python train.py --arch="dit" --model="class-conditioned image flow-matching model" --dataset="simulated fluorescence microscopy of cells" --train_examples=97500 --image_size=32 --horizontal_flip=true --conditioning="class" --objective="flow_matching" --cond_dim=128 --targets=["cells"] --num_classes=4 --cond_dropout=0.2 --logit_normal_time=true --norm="layernorm" --activation="gelu" --head_dim=32 --fused_qkv=false --qk_norm=false --moe="top_k" --kv_group_size=2 --num_experts=16 --moe_every=1 --expert_mlp_ratio=0.5 --experts_per_token=2 --shared_expert=false --patch_size=[4, 4] --layers=8 --width=256 --positions="learned" --optimizer="adamw" --lr=0.0022 --beta1=0.8 --beta2=0.99 --eps=1e-10 --steps=7200 --batch_size=384 --epochs=28.4 --lr_schedule="wsd" --decay_fraction=0.3 --final_lr_fraction=0 --warmup_steps=360 --weight_decay=0.3
Rows from block 4 of a small class-conditioned image flow-matching model, named by matrix and row number. Rows with one number within an expert belong to one neuron, the router's apart. Each number is 128 + 24 x the weight over its row's rms, rounded and kept within 0 to 255. All counts start at 0. Numbers have three digits each.
Before each expert's rows are labels from the 100 images, of 14848 (inputs lightly noised), where the router gives the expert most weight on average: "top examples" is what is common among them. Only what is clearly more common there than usual is listed. The data: simulated fluorescence microscopy of cells. In brackets: how many of the 100.
# router: router (model.blocks.4.mlp.router.weight, 16x256), inputs 0-63
# up: expert up (model.blocks.4.mlp.up, 16x128x256), inputs 0-63
# down: expert down (model.blocks.4.mlp.down, 16x256x128, transposed), outputs 0-63

# expert 15
top examples: red stain (100); crowded (95); cells: ten or more (95); bright spots (61)
router.15:132102108132108134166111083163102096090173129159126133106083158167118136122157115107150104159125131105137132104135111137109089113122147111143100112141146117122125153111109118153119157136121131
up.0:085120120156097109099098153106125133108128118114133120129168135121115137113129132177105170120119131123126104116111143110117124037100103091141190132091170142131128117148108147110172081130095138
down.0:168132167145114158152146128133129131188148139100092120137106111108145147135098136167134125146115107139115113129136136123127128090112138099070085117114112138099131135079122112101125082136126060
up.1:160126096121166168120071124106165135147127086186139118121110091108122098120119120159061138187125116163111139147108115123091139129108149099116155115170124130086170166115102083100123135181161135
down.1:128154147097129144158163103108124145106143149140133157161151105119150117103107163124165121086159161113111114133141138143116151140142155130128169094189140140179156128139096172118123121185090129
up.2:141135136114150148136103133108110132177113094111140178081124156117185172128139132111122156127154089151103187114139072154138135170128127150104146119155116129094181103131167100116164144130194114
down.2:149100125157137130140123117176164100147107117124117155109165091108146112105201157148118129115121157135138157095150134156131139100130106090151133131115095152151156129106174108135153106112157128
up.3:166157133128147092117108106117144126102148137120140123104135108158138132115154150116119116123147099132132153152101077135148123068137085130125118168124123159106116123105115131159118057130128140
down.3:065109131069118068133121132133142111152097145170071137129129130165108118107115122118119136093135128135176139119120154115113132116099173131141126110116119185163194153160156111104125107115123124
up.4:107143156116101147124121149129125120137143084127111145118118141142146058131132156122149096096143112114115154136069113150117119134127087118124137121126143150131126151138107142120087122196139135
down.4:164096130026095105160113090161167136101124164122158110108139120140161080133105127120120107162140091112144134149160104177119132131148117147135146141126128100160090138129152149128135079155122119
up.5:096120137122126119154156101113158160153139122134100121146150147102101178125120119129111118126100101138119141152120127091140163133115128178145128148157140136123114145135139125121117096075150130
down.5:146160103100153140064128143134101149148173141138104107131128139157102127132119143145138127109114103104138159155150121094172138123155145223131103115153148135115133156121128147124139137123134132
up.6:119126157132126105121125162113118149111117125102142155125133068116123110096103107125145142104076107108127125199125140105081133129123128078119176071127129110149172129137123117144107127171139124
down.6:118130086141104116125121114126144153126123132089128134121108144127115139145138177158092116163106112153135049185105159117111103151140168119144155154140116140162088149138122117080131147130113123
up.7:111113145111136115147108121124119099154131141128124206116133054107124154128149121117123103131167139128148107130076106132120146135110110129123123125112146140155129115167152098122160139092103138
down.7:086156126122124139083126106116119119133155142128143194121126176131144110140134121106135124115103109127113098127077113149182132113148121103104095133133140128109131146118131094133141150146125108
up.8:133141134132097142116119181135116112123150089122120151127129099121110154131148146113134146109186114134137109128156103128132189107137146102138140117165139140117125150121115133127144126139183114
down.8:155100125074048115171124105137154177147160126097166120108116101161097138124121142124140131131153099130140143130118113152125178129131187206159128140131153097114108132151124147117112150136076094
up.9:135152146146122137118116102110131137143146157120121133135093103134147133157120130165169113121176096167126142136100114115114116122132126100125152091117141137126101159145105139103104127146114124
down.9:131129152128096091151126121144137130129116115116172130121138115164131146102143164141155105174170076101123128132152124119089127175123153151151148126116141111126167122154139139157145165130148101

# expert 1
top examples: membrane rim (100); crowded (97); cells: ten or more (97); dim (69)
router.1:130176128095163154078145143135133129113123138131067122119162113109139122149128089110128149181119100112126122135134169112131133127126153143143145144122138139130130133147142154134141174146128142
up.0:118101109089137122107124122126142134093156112113081160121061113127125127100143131084139091115115130088097115129131140107081106076147147125076139122128117156093118124115133130170115071132107092
down.0:087122123135095095139138146160118137195145128153168105121075101138133140108113139133112145130117090142128117153125115131124119134119166148141107154128148111107164145131124138110135115118126151
up.1:137133131136138117159116110093106124129146098131123114121127139151125103111088141149128106115126091184104146117152107059115109130133116127131069124131162103146116130139186140127111120121125141
down.1:132145093122149121133128125101138161134143129063124117118160133115167116133141132115120108095134082132106147142147124110126158155120102123127186133124088092141157169128135122071134160128147110
up.2:124070181128115125131122148097097121130075098169183147103114144147138110146090152130103152100141144159137134121129098132158100122140074114139109129125151113167111148144151124161124149142144143
down.2:160119088142134149118126107111177125126116131167129139127114131103146129157154099120137123106127148117118116081140140122141135092149083117133146114115139120150181138138116138133125149123114139
up.3:157127136104133118149103132124129143122082133183180144167119129115101129129113138144116124101125136141129129138117102154128096145148118136118134140130153108135179092139111070163096114181126063
down.3:137112072114159155095107115140103132141144138098142102130144147147153120117168169180149169156153141093120154159151097138094125121139105115136107114119140159103169152095174142125120150128136112
up.4:120104143138117112102127122125103144097115144118132135126105143140093115134143125084112145120126126083146107139123124162088120133098066114129115122118082132181152149109156103125128121113094113
down.4:141095105164074116111127104132163130119076119077112118104109108097048123114123112110147173112127138147114152134130126138151137142115107105126100187109137119170094147150152103120138122130142152
up.5:124140139098112101109153110139142121152136150121104113159138122102115138133149144151151160150141102148062120108148136147135146119106158122134166149152126067077150074151095065121147087132156123
down.5:101114088119185093115139124122148123102092121143116111114119140104129135131124108096137121110120170141147105151144112153138138119135055130141165137111130135160166147142152137160130116130123169
up.6:129135156156112139123121134096111156148117125093177123163135125096130123080085141125097123110150101088072106139147104115104129165124128076124096092112158100146152127104121110109125161143135165
down.6:080148131105130116130118130174107100131111131113110113142111100161147132132123147100131127167114106128185150165145121142128143140113176135124111075131097189135176121102100137147128165132135132
up.7:138101173106123109076130122105085119147094140164157150102120139124096156100141142162107136108123119136158096124146175126138115126099121111128061142121131111145151100129157115121122126131129097
down.7:121108116076128148165136102092162088098111142152102150128164147152103127123111075115139139107142144136151126103139155078142146147119120121126102107128136137145108122158145124105114100101095191
up.8:088144159134077095075154158129055128170056143135084097100083151131122151114160136122148157146101109132109159150150139157124116109111170133125127122106086161096096160117141123153146129114139129
down.8:141104060136133112154105144122160101130045110130170124114092141130130168139116172136122140127110128098097117166112103137121123131143176146127139158137139077182134157134140139083126157124122125
up.9:145117138132141123124091127132136120107144136100120086083091136150130174109137133114100123119100179114131164157115139159124113093128119120088083134105153092108113164089163137152134125104122137
down.9:166178166123157137178138106081124095097112128127119126125163118129141127117117087128148152141128125100160160088121087133109130099155068127141137112119093141129104096121097146108140163121128111

# expert 13
top examples: crowded (100); cells: ten or more (100); fragmented nuclei (75)
router.13:146134088126161147133131125093121168110113120151118127134145126055127123117132127123098153132105126100097126155145175138194129140111146133124132120129142124150174169132147127106127150140121146
up.0:127109152131129115131119141166103110122108124057143136119135109151163133101121129172113119090130162150133093136096109099094120117145174101100141137123160098113095090122189131093104143124128083
down.0:123119162084143121142138123109057153091163125128086112132133150131114125114106108157130152107127098133187149141142161145180122090131105118082140134140131105127140125145084124133133174134148133
up.1:151139150101141123098143122113151134129079153156158115128118123120140113176111133119133131100129105183146087106107085126071121087118097122115123083126154106097142131112112113172140046111145100
down.1:149132125107141116129118122148100148138093142118056117139110121168102125141133153120140162153105080058115119147126124154075129139115074143116088128127178150140099116146114122143148102137123086
up.2:143089118108103143145152148137109126160127130117071105124101127138139137163087124099150146150129141131103150142123085117126110099126125142156171115125167179084100103140177164112127083104123098
down.2:147152110146128081143128133157146117131129133081170124118094125127150129116147131134132142135119109108192137130123077117097134130103129136146140130124140105094157139117149152117125161119122134
up.3:120187153115120112104125112136156097117129140168153106101087117134112131121091139144143157113132063149141145107128149177143124112099105127103126135130116148140104129117127104088146142114164137
down.3:090123144111125067137140125123124077086102137097160128133140134133096147083106100167136047129151109134175113120122115169127142122122133144146140109129115135119159088145121121142134197132130096
up.4:140113151104124132131151080133147133149151131099168127125136124142111163107118129097074106078140175118074104128132152057150135090177134100127136152137099111129132167149081106151105144130114118
down.4:130141142125113106129113126099106113090143129090137133132093111120154113100151134097135133154117108119137137086127115085124139132145160147157098121128120100120071152140159135051130150119119132
up.5:134171102112133150064101113111179113149124121133076133147111120161102135093095126132156146086130126172182154087119163122119112127130145147117142167103094157128130120123132119106092141152138131
down.5:127141137141129135107129126119132132136098136094158137146151126102155133168145095107160138156124122156166108112099127173125136116152209140114155121138141140151118185187138127122137174121122129
up.6:121132150114087177084125095124134128114105141099154126119138141127164139115133136127116096156120162113098129135145076150098113116100088103132123201128114117137098110130140075133124103145124103
down.6:150144141128152087132131126114131160160085135154145134134177112158159135114153150086153127157148143116091132176137110120140136127144101104109090100134123150115173136120150100149116146120113149
up.7:126147141085129165156116124124141125104116117139148156105137091142163106117121128106136147119131148092111071151117145183103164164134099114063181134116116125126152117078135132137110109174106140
down.7:130156112102147111116134110118118130128141131114120130144119150123147124177121118122121135142149160153132093154114144175128109094121103137124148116147094126117127110160133147147127138137124099
up.8:163134120105170137114136131104139146096124124097104137124130119116146134155139127158129149116154058123132123132133055159112140141147119101115131136128139202143143111141129159125121147126124144
down.8:115108100096104157117128098096142123109168128132093121120097130135175123093121139115131118126125110115092139114145148089088138118125136138148146101140090065202127110119164125128124150126140170
up.9:096163157127130093092131127120132126166120135111170123136137128144146131110094134108126165137140096119117173112124111158132117098125146137130138157111160133166101097103093132139108173129147153
down.9:166119125180139141123128145121098145147137130132138110127130127126138124158138171157118116146117148093150154099137106059153129135129140126083125141144124168171158145113153134148142103138139152

# expert 6
top examples: green stain (100); ring around the nucleus (94)
router.6:160143135123107111122130153133103122186108121155138138134092134096126141135090161127075124121138146147116108147138075122108113125120100116117135143112102099121104107142128126110118110142151125
up.0:135084093126117109123131115150113136104130123149092099077111170164126141111133125115115194177154155110123121115117157149172125094131101123127152165181138142116113159097163136104104139128123113
down.0:158116130127173171099102129110140140130117113118144128114126108106124120119129145115124123102152168084092137099136124133151124118126171134127168112143129106151129098097115152137127109140136127
up.1:127156154128155102134166101147124120171130075162090168140126117121077105123182119145115128145105153101171138135103179139110133163131114132125112152113117106085192153129096092125110115133119167
down.1:166112145091162137103127127139101131080126121102152120126121131128062118088111139100081143069140149168122148124125111156174136152130164143168121112111139135123120132151122114155133121121111087
up.2:126128064102149154126148118127130107124163113149119134162125105135172145093139117142140154123128150124075140157118109114103100121139088110076165118104106119140107111155154094129158092151145088
down.2:094153135103118119100156138099130106085128127123120160166135108106145139130156145144140109123104116165152161122114094109110132121149063137180121169140080130107139126121142121128139116104143125
up.3:148112151113144158120088111094147182127150136137132112168105125111134153154146096143137132126171124135143140087143183094092127146141169073119098123073150102126123094158094131115090088158132141
down.3:095173134097114129156122110142132131095110124131056115120103119113117117082146162134116128131134148099138113157134122111138127174123137138156096118114137184120103144096122127142121096124147114
up.4:108156112065165125117147138140161140077107089077159158146107153156124138100116144152159097033145121118111072115147099156134119115138127062088136200131174144161120107119126120167114101139136069
down.4:145120133124097085149099155091108091103166142138118120109132155104112147105145125156124099118126168139149165085165152091153127105145125186191126180116138110120147160097125120086096161120084141
up.5:137164126138136118138182123132136145126111059111137142153113069133125108084118138149126124102149128112099096137088120170089070106148098132126135203148137103134103138094115114119130120111188148
down.5:149111147132117138147137145101114095078093108108146151145143138164137146120119132137120111135143121160168142165123118075119138046134110119125152107103042144135133124129103108157122117127139102
up.6:146088098096154118106131103140129124103150163148145098118144109165125157098122127163160133146109102102124153118131111115119162172135129112113097106117153135107167164173107136141171148124121131
down.6:133096130141113104129100118148179111126141147157165110110176138119106106135057102101068133148125123105134125127107125160127119176106083156159115097121137095118086130127132150148137113141146152
up.7:112117139113138103121170128113097122139125128138124113162168124113097169094144130117131121118161097101083116126126164100146137156127118114151108113159132139134139166110148099139152163117129146
down.7:107129107145154121122123105150158146175139113117177103138158108106118101094105122065049107132081151103118088104139144123112159149142109138167131103103133129111132136171141143115150141083129127
up.8:146142139096155149155140136087126149146130120111112130140110117119120138144111120127094152149139117149117126108176148151079176130112139069096104191132112100144118074089158096100105139146144137
down.8:158148144112077091134145129119144124108133150122162129120136109152126142117101119139114163156099155126171134142163065145110107126175106198183114123105117155124130101141120101156109122097134144
up.9:169094136130143100107103119113112149111106146099054114124097138121137138155149137153141124158164121097144144127156147111107151104085127083088114141104135151101127128131110120154115116129116127
down.9:111157128122094159127160125101106132145122119071160146148121134139170143093097083090097119130124142159132112165115152107111132118145111129143151111119160117118122136140055099114133133118138108